Rows from block 9, named by matrix and row number. Rows with one number belong to one channel. Each number is 200 + 20 x the weight over its row's rms, rounded and kept within 0 to 999. All counts start at 0. After the name is the row's rms in percent of the matrix's.
# sq0: squeeze pointwise conv (model.blocks.9.sq.0.weight, 60x240x1x1), inputs 80-159
# e10: expand pointwise conv (model.blocks.9.e1.0.weight, 120x60x1x1, transposed), outputs 60-119
# e30: expand 3x3 conv (model.blocks.9.e3.0.weight, 120x60x3x3, transposed), outputs 8-15, a 3x3 kernel for each
sq0.7,104,189,195,220,186,196,180,205,217,197,192,192,212,202,185,197,185,173,213,216,196,207,195,202,166,186,189,171,210,200,202,187,197,191,208,198,197,204,218,228,199,191,205,283,187,188,215,183,189,177,189,211,199,226,231,181,223,222,203,187,181,180,186,228,227,181,213,225,207,207,199,206,214,191,229,217,173,211,210,184,214
sq0.8,111,200,198,209,195,199,182,181,181,194,242,189,197,197,185,209,207,212,192,219,193,206,201,211,201,227,195,197,190,186,185,200,190,211,204,202,206,216,214,199,198,173,214,203,218,204,169,207,174,236,188,167,202,223,252,187,230,159,152,242,170,182,184,191,180,194,182,210,206,203,200,205,192,178,160,209,192,173,171,229,187
sq0.9,093,189,187,197,197,165,194,200,193,202,196,198,195,171,201,150,191,209,240,207,182,194,197,210,223,238,207,180,190,207,178,223,163,196,226,181,178,186,216,199,174,231,195,211,157,192,235,252,179,168,174,192,187,190,212,183,197,185,182,152,161,156,205,196,196,224,205,181,176,214,196,208,233,219,167,184,229,168,210,203,179
sq0.10,091,190,204,211,192,176,198,204,186,189,184,232,187,191,199,186,177,202,211,209,200,194,206,204,162,154,180,200,183,195,171,204,188,213,208,209,192,216,207,211,184,173,202,226,195,225,156,173,195,171,184,213,182,176,200,184,211,173,233,245,212,208,227,191,158,156,199,202,179,203,245,206,175,195,190,192,237,206,196,217,226
sq0.11,100,197,207,209,216,216,189,191,204,182,204,202,219,211,213,196,203,187,167,196,197,223,209,184,179,208,212,217,197,168,201,179,187,187,216,174,233,200,207,217,206,185,215,197,213,205,200,214,186,237,185,203,205,168,190,213,196,171,254,220,175,187,218,181,187,196,216,197,202,194,206,239,225,161,160,162,224,213,206,199,172
sq0.12,103,216,206,189,239,185,205,219,205,211,212,203,193,205,202,214,202,211,192,169,172,195,214,194,188,206,174,203,181,182,195,165,192,181,206,219,210,220,212,215,207,198,198,201,212,189,167,202,176,203,188,183,200,196,204,138,204,177,203,188,192,179,233,194,158,220,216,189,190,191,197,197,172,170,184,172,213,192,165,196,214
sq0.13,105,182,197,192,186,191,201,202,211,202,195,216,204,209,193,211,223,202,204,206,202,190,195,203,214,204,218,213,207,186,161,199,209,210,191,206,225,200,180,205,208,224,207,191,259,211,193,200,182,178,228,197,183,205,258,150,208,158,177,189,151,201,222,130,180,229,236,193,183,191,202,183,169,201,226,179,226,166,204,193,236
sq0.14,096,214,222,219,220,226,193,231,193,179,208,216,174,198,209,235,216,205,183,196,205,190,209,194,174,244,157,203,177,221,203,203,187,186,194,224,189,195,174,192,207,211,203,201,227,214,214,210,167,184,178,201,245,199,199,183,211,209,192,236,134,152,216,196,217,206,205,229,227,195,186,208,185,146,203,191,198,191,199,196,210
sq0.15,094,201,218,214,197,221,191,206,215,219,182,215,213,195,183,211,216,185,208,188,234,176,220,179,199,215,202,186,189,226,201,197,200,185,181,203,189,200,219,205,198,206,175,162,200,244,170,214,166,205,212,233,223,227,195,233,179,239,219,184,225,240,157,220,185,170,198,214,192,212,174,228,208,194,224,191,181,186,209,193,215
sq0.16,111,206,215,214,219,203,234,200,216,197,194,206,191,179,229,197,200,225,215,204,198,199,197,201,163,171,194,202,183,182,195,204,187,217,212,199,167,198,211,210,224,182,257,219,232,221,200,244,221,224,200,198,210,192,214,234,193,218,160,206,261,195,211,179,215,218,203,202,220,221,184,206,238,182,170,221,180,221,194,203,259
sq0.17,099,199,192,184,194,196,198,193,196,180,185,248,199,176,181,179,198,178,199,201,198,205,202,189,191,226,207,205,187,193,193,203,231,192,235,190,199,203,206,223,196,209,195,192,160,211,219,173,186,220,239,183,161,222,177,203,206,227,182,223,198,220,205,202,217,180,223,171,210,217,221,192,181,159,186,187,229,183,220,169,176
sq0.18,102,215,183,205,186,184,191,188,181,204,221,184,181,178,191,254,202,194,157,224,186,187,191,199,202,184,193,190,211,205,204,212,209,206,187,206,192,176,197,207,220,170,193,209,195,184,232,173,194,211,171,256,204,181,170,198,205,213,200,219,227,210,195,209,205,235,192,196,197,189,205,236,199,217,218,213,114,215,215,193,194
sq0.19,101,180,203,186,198,206,183,191,169,189,181,199,182,177,190,207,206,188,216,216,191,208,198,207,182,160,201,181,190,218,180,193,215,203,179,192,217,219,201,189,190,228,188,168,242,168,175,173,176,221,191,214,213,204,236,191,244,186,223,218,166,184,242,189,213,193,190,230,203,191,220,206,188,203,206,257,227,162,190,194,218
sq0.20,103,190,244,175,211,207,193,220,224,237,218,212,184,185,188,227,202,193,207,231,231,207,214,195,196,217,205,204,183,176,189,208,194,198,186,181,195,219,225,224,185,228,173,230,216,215,195,210,234,221,200,170,222,210,237,169,184,206,207,204,200,195,236,179,154,226,222,165,206,219,220,197,200,189,133,156,203,212,193,226,160
sq0.21,092,219,151,217,176,204,208,206,218,213,210,192,193,205,225,206,190,196,219,190,196,216,192,178,196,190,184,201,176,194,190,191,180,188,200,221,187,207,207,212,188,216,200,200,214,206,235,216,235,174,204,193,173,172,209,248,197,175,219,245,217,175,193,210,233,208,231,210,258,208,223,212,205,229,170,234,188,204,178,216,212
sq0.22,090,187,204,211,194,229,210,193,222,210,202,184,214,171,205,190,215,185,216,194,169,182,191,188,180,204,215,212,222,203,217,226,151,184,217,210,197,194,216,171,207,201,174,219,203,207,233,192,185,223,186,175,203,228,179,177,207,194,183,196,259,190,192,201,165,213,185,194,230,228,181,239,246,209,207,202,146,194,179,194,239
sq0.23,092,198,200,200,182,229,204,202,191,181,215,221,210,204,217,174,214,204,215,194,184,239,192,201,228,234,185,199,187,238,192,189,203,205,195,199,220,230,209,219,218,168,211,235,198,230,243,197,224,211,193,211,186,188,213,197,186,186,221,205,172,223,186,185,201,220,174,209,221,204,193,215,223,189,179,209,152,192,202,224,208
sq0.24,104,213,184,174,204,165,182,197,183,208,198,202,191,197,180,201,178,226,191,246,226,199,216,204,188,171,206,195,187,173,204,205,187,198,202,182,156,198,214,208,169,194,220,214,244,214,214,206,183,177,171,157,216,188,248,177,185,197,188,210,228,192,211,211,212,213,202,198,196,184,210,197,182,188,200,180,210,210,203,202,194
sq0.25,094,219,184,212,216,200,203,202,202,189,194,173,187,198,219,185,184,235,208,208,193,195,190,198,217,211,192,190,191,189,195,193,215,195,175,214,239,212,211,211,223,195,191,190,201,204,243,170,193,175,194,225,186,196,189,175,191,213,217,208,174,238,231,229,215,204,235,199,206,195,201,205,163,209,203,184,188,171,186,212,227
sq0.26,118,201,198,200,203,191,205,192,191,199,207,198,198,167,197,214,195,176,202,192,177,180,195,199,204,202,206,216,207,195,222,212,181,207,193,203,184,180,195,192,198,210,181,127,218,217,223,172,238,179,190,186,195,174,208,175,195,172,186,262,218,207,226,165,175,222,229,199,182,198,183,187,219,167,249,195,175,153,200,219,214
sq0.27,101,225,194,210,211,189,205,198,208,203,174,185,218,224,217,196,216,202,239,209,200,197,215,219,197,214,216,196,199,214,188,220,186,213,207,207,212,210,216,218,214,161,226,201,197,213,257,220,212,187,204,226,200,236,174,252,177,228,212,198,188,189,173,188,241,186,206,176,195,222,200,200,188,241,208,175,216,228,198,169,239
sq0.28,093,197,213,185,216,179,194,217,187,203,199,191,205,231,219,204,185,190,190,195,208,185,214,229,218,232,181,203,197,204,206,220,210,207,204,203,190,203,220,193,194,209,191,187,218,222,209,184,247,258,233,175,229,195,207,204,199,203,184,189,227,201,177,195,231,224,190,198,167,233,185,206,233,191,217,224,184,175,208,226,180
sq0.29,092,210,206,199,205,195,190,199,194,193,217,200,156,220,208,213,232,209,212,184,178,177,174,173,239,242,203,207,184,188,213,196,193,209,183,191,225,203,196,206,193,202,190,240,207,182,212,198,208,187,191,243,166,178,197,228,209,147,196,209,174,211,216,204,198,192,193,213,241,245,197,233,206,190,221,236,244,230,209,170,208
sq0.30,109,201,180,186,207,217,213,205,184,195,199,191,173,219,213,217,201,201,203,214,197,197,209,212,196,175,186,219,198,200,208,192,202,185,211,226,204,203,208,199,204,214,226,195,223,168,235,204,205,194,210,236,205,204,213,249,196,190,212,210,161,173,187,174,195,241,194,212,204,212,213,194,251,204,190,163,182,186,206,190,199
sq0.31,091,203,191,198,227,187,190,189,219,207,209,175,199,201,198,214,190,205,207,154,195,211,207,209,241,238,165,194,192,206,197,195,220,180,204,212,235,198,220,177,211,202,205,179,179,196,227,198,148,167,199,204,197,213,175,178,190,201,183,149,226,200,176,192,241,189,185,175,227,209,212,213,228,187,198,201,217,184,194,158,255
sq0.32,093,194,211,190,205,148,217,193,187,193,209,197,197,193,203,206,214,217,203,214,198,210,194,187,185,180,183,204,226,189,203,170,191,189,196,200,182,193,206,191,166,199,199,221,170,190,200,186,202,214,226,180,191,199,198,208,210,190,219,157,205,224,205,241,213,159,215,158,171,196,194,220,203,211,185,201,250,193,202,182,203
sq0.33,102,177,197,210,189,212,176,202,187,210,212,210,193,192,203,222,188,195,172,203,179,198,182,182,185,177,199,177,205,198,210,192,176,209,184,215,191,199,188,191,200,189,194,191,201,199,224,203,199,187,230,241,214,172,204,291,214,196,180,178,205,175,206,196,202,197,185,218,191,216,203,261,215,173,177,202,216,195,197,204,205
sq0.34,105,194,214,200,200,176,193,220,196,189,204,208,186,195,218,218,214,205,208,187,197,184,191,220,197,187,214,196,215,172,194,180,198,192,184,205,185,193,188,195,198,235,188,200,228,191,202,211,195,183,196,186,233,184,154,215,220,146,218,182,162,178,188,182,208,232,151,202,184,216,185,163,225,202,178,159,175,155,216,206,159
sq0.35,092,218,196,193,227,204,228,200,202,212,208,200,194,206,205,208,218,203,187,171,233,231,238,194,162,212,208,181,188,207,211,195,211,187,222,201,210,213,233,183,204,192,175,246,220,201,171,166,221,204,163,169,213,163,206,191,170,189,208,237,212,188,205,215,188,225,210,171,220,192,199,227,253,196,214,234,206,210,178,237,217
sq0.36,096,182,193,196,196,175,185,231,209,218,191,192,191,155,184,229,196,203,200,217,189,191,200,206,188,158,202,226,186,205,199,217,203,213,220,203,188,194,215,241,191,210,215,186,175,176,151,221,184,167,212,224,226,205,160,149,221,202,216,191,164,177,199,210,191,212,188,187,211,177,160,217,181,216,171,158,183,198,172,192,221
sq0.37,095,210,171,199,199,196,214,198,200,192,218,201,195,174,197,196,232,197,216,213,196,199,192,210,192,166,212,214,195,206,198,208,148,188,196,186,151,199,184,209,193,210,207,173,189,228,195,234,163,221,182,172,224,223,167,208,207,187,255,208,190,208,192,183,223,237,223,153,166,196,177,188,211,181,144,231,227,217,196,188,194
sq0.38,109,177,174,190,208,179,216,196,196,201,215,204,180,207,212,194,209,232,227,224,179,193,218,187,203,191,191,182,202,215,168,197,179,207,186,183,170,207,200,182,182,202,202,229,199,196,191,209,200,185,170,178,234,191,198,189,196,206,162,208,182,195,180,191,189,202,171,207,229,217,184,237,171,159,209,228,177,242,193,160,219
e10.7,107,221,192,190,219,243,191,169,199,214,180,159,192,186,162,190,198,209,228,178,175,221,197,226,188,212,247,194,200,210,168,229,184,216,174,184,208,212,208,195,199,215,187,215,185,172,218,187,186,194,218,209,222,192,217,204,177,198,192,209,219
e10.8,119,214,222,232,233,236,197,204,202,217,203,193,199,227,208,237,205,198,233,222,231,176,194,206,222,216,200,171,190,215,214,213,246,215,185,175,216,183,227,209,213,207,236,176,198,175,183,200,211,226,222,179,164,188,186,219,203,188,194,188,189
e10.9,090,198,188,237,202,233,196,187,187,224,193,188,228,209,197,195,244,195,204,164,173,187,187,198,208,206,210,203,210,209,217,206,181,200,200,205,211,206,183,162,227,194,190,191,209,205,186,212,167,190,243,204,210,173,190,196,202,212,192,214,193
e10.10,103,209,225,214,155,195,191,199,188,202,192,207,229,242,188,204,201,226,202,204,197,213,204,196,218,213,229,177,206,222,214,220,170,245,234,192,216,224,177,218,213,235,231,232,201,203,170,150,182,177,192,212,192,206,209,216,184,206,229,187,224
e10.11,086,241,230,201,202,206,232,213,164,181,211,179,183,227,193,229,197,173,230,225,233,214,182,213,187,207,226,194,215,239,196,199,218,204,216,192,192,198,194,219,201,213,188,206,191,197,214,209,186,195,203,237,213,199,211,201,180,193,212,207,216
e10.12,098,210,226,177,202,193,196,250,236,225,185,183,184,194,207,209,227,182,188,195,223,181,222,196,194,184,208,171,195,212,196,171,213,185,190,208,217,191,212,218,197,211,236,207,224,214,210,197,213,216,222,237,202,213,204,227,244,218,185,202,239
e10.13,098,213,209,182,196,212,195,225,195,237,189,230,209,175,209,232,200,227,185,231,216,207,192,205,246,250,222,207,206,244,180,202,206,199,184,217,222,203,203,158,192,189,203,218,198,201,187,185,248,184,205,242,209,202,195,217,215,212,215,212,194
e10.14,104,233,185,202,203,193,192,204,162,212,210,187,247,216,250,212,167,179,208,208,185,201,227,205,194,194,194,198,178,205,166,204,188,202,195,228,198,182,220,214,186,172,200,213,158,191,225,180,236,180,185,169,207,215,185,177,159,188,224,166,153
e10.15,113,184,199,221,192,188,211,173,197,195,193,179,191,181,198,178,169,205,215,164,173,201,191,197,185,146,171,195,195,208,175,167,193,170,182,180,170,185,178,203,188,197,192,192,206,180,201,234,167,234,200,212,176,183,225,190,192,191,192,217,161
e10.16,113,189,163,194,182,180,164,204,165,186,211,213,186,198,172,222,249,177,186,209,196,230,216,214,181,193,175,177,222,168,161,203,203,195,191,186,188,221,212,183,182,204,197,178,169,187,222,179,179,197,204,183,177,210,216,184,213,155,199,218,179
e10.17,094,199,203,218,202,219,196,201,196,184,222,203,174,216,200,182,209,228,217,192,267,193,159,244,206,190,190,208,171,191,218,166,206,184,188,202,217,210,195,179,188,181,201,203,195,205,218,217,161,204,210,190,161,195,164,206,194,211,151,197,173
e10.18,110,212,193,191,171,203,193,203,223,217,166,195,186,203,228,194,188,197,238,184,180,218,204,225,215,192,180,220,167,203,193,191,216,218,179,192,207,185,200,171,170,158,178,164,216,180,170,232,184,242,227,182,213,203,188,183,185,190,218,186,203
e10.19,096,197,215,193,171,175,171,165,184,199,190,173,201,209,195,203,189,210,243,206,220,223,193,192,232,256,218,252,204,199,188,211,209,210,210,187,212,219,184,188,188,203,196,199,199,171,203,174,206,179,169,202,200,244,182,189,197,204,153,167,226
e10.20,100,149,189,206,198,212,228,227,189,176,187,227,219,207,192,222,180,183,230,172,173,207,215,200,178,156,204,171,200,190,184,212,197,216,163,155,173,221,183,208,179,173,179,204,201,207,217,190,176,199,216,201,203,223,232,216,201,205,198,205,214
e10.21,087,244,193,205,193,186,176,196,179,201,181,184,215,213,196,181,226,178,236,184,160,181,191,220,162,237,204,219,219,188,178,215,196,157,186,178,207,213,204,212,220,193,193,186,172,168,197,236,165,194,190,183,212,211,218,210,214,168,212,204,205
e10.22,093,173,220,195,183,204,181,175,196,213,161,196,186,194,203,188,228,165,172,227,164,185,209,180,174,192,147,207,189,176,198,175,179,202,163,228,184,199,210,187,193,155,172,189,190,205,160,181,210,241,199,171,208,192,193,227,205,212,212,195,200
e10.23,091,177,211,183,225,223,199,197,239,159,197,241,199,187,167,178,196,215,197,189,196,206,174,171,186,208,175,204,197,229,219,190,223,165,201,196,199,199,175,218,165,164,188,155,214,200,230,214,173,226,234,230,199,198,202,213,165,164,210,223,207
e10.24,108,165,190,205,190,185,194,188,198,182,203,194,179,203,204,174,225,181,223,219,199,190,212,187,196,164,187,200,205,231,210,221,185,201,190,207,228,223,181,188,206,201,184,193,200,180,210,215,198,195,193,149,205,209,169,203,192,190,204,204,202
e10.25,093,181,168,189,181,204,183,205,221,169,200,199,217,183,207,201,166,224,208,149,208,207,250,181,196,186,210,159,198,171,208,206,185,189,190,213,199,196,164,202,195,191,208,172,193,153,188,214,218,189,179,218,207,192,173,175,198,242,197,171,196
e10.26,122,214,157,172,182,170,194,182,205,149,221,183,206,217,196,204,193,253,171,224,205,194,206,215,209,172,183,200,199,222,188,174,204,166,187,183,175,208,183,172,211,196,198,214,196,194,210,205,186,244,220,180,189,229,201,203,173,187,192,181,193
e10.27,088,175,181,195,205,168,168,194,227,199,203,202,206,197,193,218,229,196,214,157,226,229,214,201,200,196,206,174,171,188,213,201,208,159,171,207,223,181,171,190,187,178,177,170,157,219,188,211,215,188,181,221,182,205,173,208,220,203,185,246,203
e10.28,094,193,184,206,205,209,232,185,206,191,218,182,218,141,172,171,197,196,185,178,132,203,210,189,177,170,212,168,165,179,169,182,205,174,172,186,165,185,220,183,193,181,169,199,191,163,230,167,169,218,189,178,179,199,193,198,205,189,211,213,184
e10.29,092,229,229,161,203,187,192,189,219,196,163,183,196,148,187,181,216,214,211,195,194,178,202,207,199,190,212,196,230,201,165,196,180,217,200,181,203,179,211,186,194,160,163,211,202,211,176,188,226,224,203,188,216,209,196,185,210,181,207,217,231
e10.30,099,174,198,195,215,179,247,189,188,237,219,208,192,211,237,204,167,181,204,196,209,209,186,220,207,179,175,202,160,214,187,189,223,211,187,194,178,230,168,221,240,164,228,223,222,223,204,218,196,196,242,219,194,194,219,219,160,217,218,212,196
e10.31,103,190,163,158,190,195,191,206,203,224,213,176,211,201,189,193,203,206,169,171,207,207,227,211,153,197,199,206,207,187,216,187,192,176,178,162,188,199,207,173,197,207,203,192,172,156,195,225,223,232,176,191,177,204,188,197,192,227,187,205,183
e10.32,096,203,188,215,191,216,193,176,226,238,220,203,214,195,184,218,172,187,177,208,187,204,224,219,199,189,224,191,218,211,234,218,209,204,217,173,202,233,253,245,216,199,181,200,181,197,201,174,181,204,209,193,179,188,217,187,214,226,194,199,195
e10.33,096,179,198,209,195,157,168,216,181,210,197,182,208,220,238,201,191,203,145,189,211,211,195,198,182,211,201,196,195,205,198,191,204,184,187,220,167,198,194,213,195,214,207,215,166,179,186,215,233,194,221,220,225,175,218,197,221,221,213,205,169
e10.34,102,191,214,201,190,243,197,165,144,201,158,179,212,212,212,185,197,190,154,195,189,183,194,204,213,223,187,199,244,175,202,221,196,200,219,225,215,191,167,163,200,186,206,168,233,226,209,178,194,179,218,254,181,193,210,216,219,210,230,196,185
e10.35,109,188,187,174,194,215,206,206,207,211,193,238,192,239,213,220,189,195,147,225,195,195,192,182,180,195,219,196,203,198,191,213,209,185,213,221,200,194,177,191,200,214,205,175,212,161,199,220,192,216,210,162,194,169,210,211,209,203,226,200,190
e10.36,101,180,188,178,172,223,193,205,173,188,183,180,233,184,181,181,190,192,226,215,207,232,193,178,189,196,221,235,208,217,225,209,203,224,174,183,181,205,163,260,240,208,192,202,236,216,205,215,174,168,182,201,189,198,194,220,174,212,210,199,223
e10.37,095,217,221,204,182,171,203,174,185,191,177,143,208,259,171,173,212,202,210,204,221,216,186,186,217,202,203,178,176,217,175,188,194,237,189,184,212,228,225,238,203,197,200,211,234,174,188,205,180,188,199,200,194,205,216,228,206,190,189,222,183
e10.38,101,225,198,183,236,222,196,209,184,187,194,192,193,190,161,215,199,183,220,202,204,188,205,201,188,216,216,198,196,219,219,208,186,198,235,243,209,176,226,212,195,201,219,203,235,196,179,190,202,185,198,184,163,161,190,201,240,194,230,200,190
e30.7,109,200,208,205,189,181,206,217,232,177,223,217,217,221,181,192,213,200,183,194,204,206,212,185,205,238,197,220,209,175,183,232,204,225,187,185,155,191,181,211,213,233,169,185,180,217,214,198,209,199,199,212,182,217,188,187,192,213,189,177,223,189,185,185,206,170,210,194,178,204,197,215,189
e30.8,096,207,216,193,197,199,213,188,192,222,194,164,222,174,197,228,193,196,184,201,197,219,243,233,212,198,210,208,220,181,190,187,208,195,235,210,203,198,218,219,205,187,198,175,200,200,198,211,218,219,199,196,224,187,211,217,236,195,182,209,221,201,191,178,184,206,213,194,167,210,214,227,199
e30.9,097,226,223,209,189,184,192,197,199,194,224,199,180,201,166,190,186,217,222,209,199,218,215,210,198,188,188,228,224,200,144,222,216,180,207,235,183,213,221,232,175,227,198,201,170,227,204,207,230,181,199,192,167,159,215,197,200,202,179,232,207,201,169,199,218,213,229,198,183,195,250,213,205
e30.10,111,185,189,233,213,205,201,189,198,225,216,183,199,238,199,203,222,178,235,203,198,188,201,172,206,211,184,206,201,205,203,173,197,181,234,218,175,194,228,173,222,231,186,206,192,213,234,190,175,185,224,215,210,219,201,215,218,198,190,226,209,180,233,178,220,190,192,171,227,188,218,212,195
e30.11,089,195,205,202,220,176,217,228,178,209,185,206,185,201,258,175,192,223,148,224,192,195,179,190,207,195,196,198,179,201,177,193,184,198,210,201,222,166,223,246,196,214,190,194,210,242,217,187,175,193,226,233,189,225,197,164,213,209,204,190,202,166,174,201,225,192,211,209,179,204,236,233,181
e30.12,098,184,209,164,220,211,213,229,199,207,160,183,207,195,213,187,230,189,160,203,172,219,199,196,172,235,194,181,192,206,180,169,219,192,182,211,181,201,215,195,176,181,200,216,229,184,195,204,201,215,208,198,154,204,214,205,228,253,230,194,231,172,164,204,203,203,227,224,221,191,158,186,211
e30.13,093,152,235,191,182,207,221,154,180,209,184,220,217,191,184,181,193,165,196,190,235,216,189,176,173,190,182,181,244,198,186,218,186,247,211,199,201,208,233,194,216,194,227,149,223,190,205,205,218,194,175,195,224,181,243,209,219,210,196,218,209,195,186,176,179,227,218,165,179,195,234,212,208
e30.14,084,210,162,172,195,214,190,193,206,202,194,166,181,170,195,166,169,213,224,213,194,171,203,191,212,175,198,187,204,180,218,208,210,188,186,191,195,226,209,197,171,243,160,202,196,199,218,199,219,191,178,202,209,180,208,195,206,187,153,214,199,198,205,220,194,201,198,248,206,214,218,197,196
e30.15,097,172,180,173,171,180,162,213,188,170,203,201,197,179,220,218,247,203,174,170,189,162,182,164,216,206,172,216,167,157,203,196,200,236,202,205,216,167,182,224,175,201,184,198,216,244,210,218,209,201,226,188,175,170,151,206,236,211,186,164,194,202,200,205,162,199,173,185,180,197,126,212,181
e30.16,116,180,212,190,220,211,206,169,200,197,183,202,191,194,190,216,156,209,206,166,198,240,181,160,231,201,237,204,236,211,196,211,197,183,217,215,185,170,225,201,185,220,189,174,168,218,185,199,181,161,204,169,207,226,190,221,194,217,180,214,191,227,198,193,218,200,228,177,218,192,211,208,213
e30.17,088,243,208,195,206,193,227,184,195,168,249,191,205,155,169,185,190,198,217,193,209,188,206,182,227,213,198,213,199,207,210,230,194,200,160,183,210,179,147,195,183,199,193,209,185,206,222,178,207,214,209,186,195,169,180,208,185,186,168,196,207,235,169,196,191,229,207,189,176,240,199,182,207
e30.18,102,175,188,217,175,205,189,214,199,177,183,203,186,194,175,193,174,195,177,184,177,214,208,170,205,228,219,186,223,220,216,196,231,199,185,186,189,167,174,219,202,181,211,213,204,185,191,172,208,208,208,205,181,211,203,224,159,203,189,190,203,184,174,216,198,182,199,189,210,172,197,195,180
e30.19,102,220,196,193,188,218,212,205,188,221,167,197,186,218,179,195,168,184,195,183,192,207,164,224,170,222,187,192,230,233,210,233,199,182,203,139,166,205,232,229,227,231,196,174,203,192,173,186,201,210,199,232,208,218,179,193,211,214,189,225,206,206,196,215,197,209,199,218,240,166,220,192,184
e30.20,098,196,202,196,195,217,211,191,215,196,201,231,191,192,190,191,193,219,185,181,207,194,224,185,166,226,220,212,195,182,174,208,205,205,224,202,196,168,196,195,177,232,212,186,186,198,226,177,181,176,210,214,217,238,183,188,207,205,194,207,174,205,190,198,180,204,215,191,215,220,209,224,199
e30.21,097,180,192,208,165,261,183,190,196,163,205,182,171,221,200,159,188,195,196,186,197,208,169,181,219,218,226,217,160,218,239,186,198,238,185,173,194,207,199,169,203,184,189,166,190,214,199,207,213,168,186,233,180,200,196,208,216,195,203,178,186,215,198,195,182,164,186,175,200,199,153,215,172
e30.22,100,207,150,229,189,202,212,202,214,212,204,202,167,188,162,197,188,182,219,190,202,211,209,214,225,187,207,183,155,198,201,196,220,216,173,179,184,211,195,203,174,192,235,193,200,197,165,211,217,183,177,219,199,200,236,224,221,201,212,200,199,161,177,209,155,200,221,214,234,193,182,219,211
e30.23,097,165,214,188,171,219,194,164,174,160,189,187,185,186,205,213,195,225,186,218,188,202,214,191,215,154,207,177,198,219,207,189,218,210,179,173,207,226,188,194,205,201,185,223,186,201,193,222,207,152,244,191,184,194,217,177,196,172,210,220,218,195,212,199,179,197,195,222,178,160,205,195,155
e30.24,119,223,228,225,180,165,182,210,187,206,208,199,201,191,196,173,200,194,203,165,181,189,201,190,204,192,169,191,196,203,191,192,199,184,215,227,185,166,189,196,209,208,186,209,183,202,224,209,199,203,237,229,185,221,216,245,216,206,165,210,192,160,208,192,235,209,219,185,178,182,205,243,190
e30.25,095,211,172,201,187,197,160,175,186,190,207,182,181,179,192,206,206,212,198,181,214,146,216,214,206,221,206,220,170,161,201,211,218,203,201,169,185,217,184,222,190,192,183,237,216,190,194,219,208,188,184,191,175,206,176,171,220,224,217,181,171,174,235,240,174,223,186,210,232,204,226,202,214
e30.26,116,170,212,197,187,218,213,192,209,197,215,190,175,204,147,212,185,171,225,189,176,163,194,204,167,201,182,207,234,227,173,186,206,201,155,209,202,221,193,207,168,165,214,216,196,179,181,195,245,197,202,201,220,190,200,207,151,210,214,187,181,186,225,206,211,227,194,186,194,164,214,190,222
e30.27,097,237,170,180,187,207,216,198,169,195,205,190,202,197,218,224,186,235,185,178,161,213,167,192,209,233,200,225,193,222,198,231,203,203,212,202,170,183,148,206,205,216,147,209,187,223,204,181,194,174,192,184,190,210,181,225,159,212,205,182,191,204,206,213,222,193,216,198,191,215,206,184,203
e30.28,098,199,223,157,184,218,216,175,171,203,186,190,179,207,186,175,230,149,222,181,197,188,219,196,219,210,184,220,200,206,204,207,209,202,188,206,174,196,193,191,202,195,218,210,211,162,193,206,208,214,237,190,191,196,231,220,206,202,188,194,192,186,219,241,175,222,208,161,204,209,148,208,171
e30.29,101,183,212,183,221,218,195,192,168,239,172,201,198,186,179,185,166,208,171,185,176,190,188,185,200,208,215,199,179,235,181,159,221,243,187,190,199,168,204,195,243,243,191,191,205,233,206,198,226,182,187,201,170,176,177,194,197,216,202,192,206,188,224,209,237,168,177,173,216,185,198,225,194
e30.30,102,206,192,205,198,195,189,168,190,188,207,194,222,220,197,228,196,175,211,209,226,212,201,206,214,223,204,224,161,198,211,195,196,208,211,206,188,202,198,193,234,211,187,219,176,210,195,181,197,163,178,208,189,206,212,199,198,193,192,203,174,167,204,230,222,224,201,202,200,187,191,196,189
e30.31,109,245,207,192,193,187,188,206,197,230,196,172,221,227,190,189,230,171,219,207,193,205,191,207,229,204,174,237,211,201,241,174,196,182,169,206,201,202,191,154,210,202,207,178,192,237,211,227,220,186,218,199,188,168,190,222,178,247,196,194,206,217,183,182,206,197,176,168,184,198,181,187,184
e30.32,086,202,205,198,205,192,167,198,195,208,196,217,177,200,213,184,187,256,196,201,194,223,194,162,197,197,237,234,229,218,219,187,189,199,228,181,186,214,204,215,252,222,187,193,155,190,201,188,202,175,207,226,162,198,188,198,183,181,199,208,192,187,188,222,217,206,201,205,197,190,198,234,197
e30.33,091,182,200,230,205,229,226,186,184,197,227,178,204,211,227,206,220,185,186,250,214,195,198,213,228,179,225,206,198,202,199,205,184,179,189,205,198,213,216,197,213,194,206,162,177,204,164,214,218,189,213,225,190,209,179,210,255,176,208,220,198,166,189,224,166,210,212,191,231,201,238,220,204
e30.34,089,183,199,189,155,199,147,195,214,236,237,187,212,164,187,169,228,216,235,198,210,222,221,198,172,208,195,221,210,232,179,215,225,191,229,204,190,221,198,226,219,208,174,228,214,144,212,210,202,203,184,211,173,197,194,180,210,203,202,214,209,223,248,202,249,190,220,195,188,183,206,213,201
e30.35,096,239,184,226,227,199,215,209,208,213,156,200,201,193,158,181,172,166,206,197,191,205,191,248,229,166,171,180,195,218,203,206,192,214,175,203,207,186,214,220,153,212,173,191,182,198,253,242,208,197,197,223,189,194,197,212,200,194,197,214,206,208,174,215,162,211,211,211,209,201,156,171,212
e30.36,114,184,197,209,196,144,210,202,190,177,226,197,213,214,175,228,190,201,188,197,183,226,194,193,211,244,170,166,212,206,177,193,185,153,208,230,184,164,219,198,206,215,202,213,190,215,221,189,201,178,195,224,198,211,227,206,184,187,210,198,248,223,223,152,205,207,175,192,202,191,210,237,177
e30.37,100,215,199,210,181,231,231,191,212,191,201,186,212,194,228,210,192,221,217,189,213,204,186,205,250,232,213,232,237,168,187,201,196,186,191,223,180,151,228,191,187,235,196,214,205,198,172,174,201,216,213,218,220,197,154,187,204,175,203,228,191,217,229,228,185,182,217,171,203,192,198,195,212
e30.38,094,211,170,201,202,223,226,234,211,233,167,226,225,201,178,190,185,227,213,201,182,203,210,170,210,171,201,211,229,204,225,218,217,213,190,187,187,190,234,213,205,215,201,196,196,195,216,189,184,213,189,196,156,207,188,204,194,155,211,207,201,170,169,199,191,198,180,209,217,201,257,229,178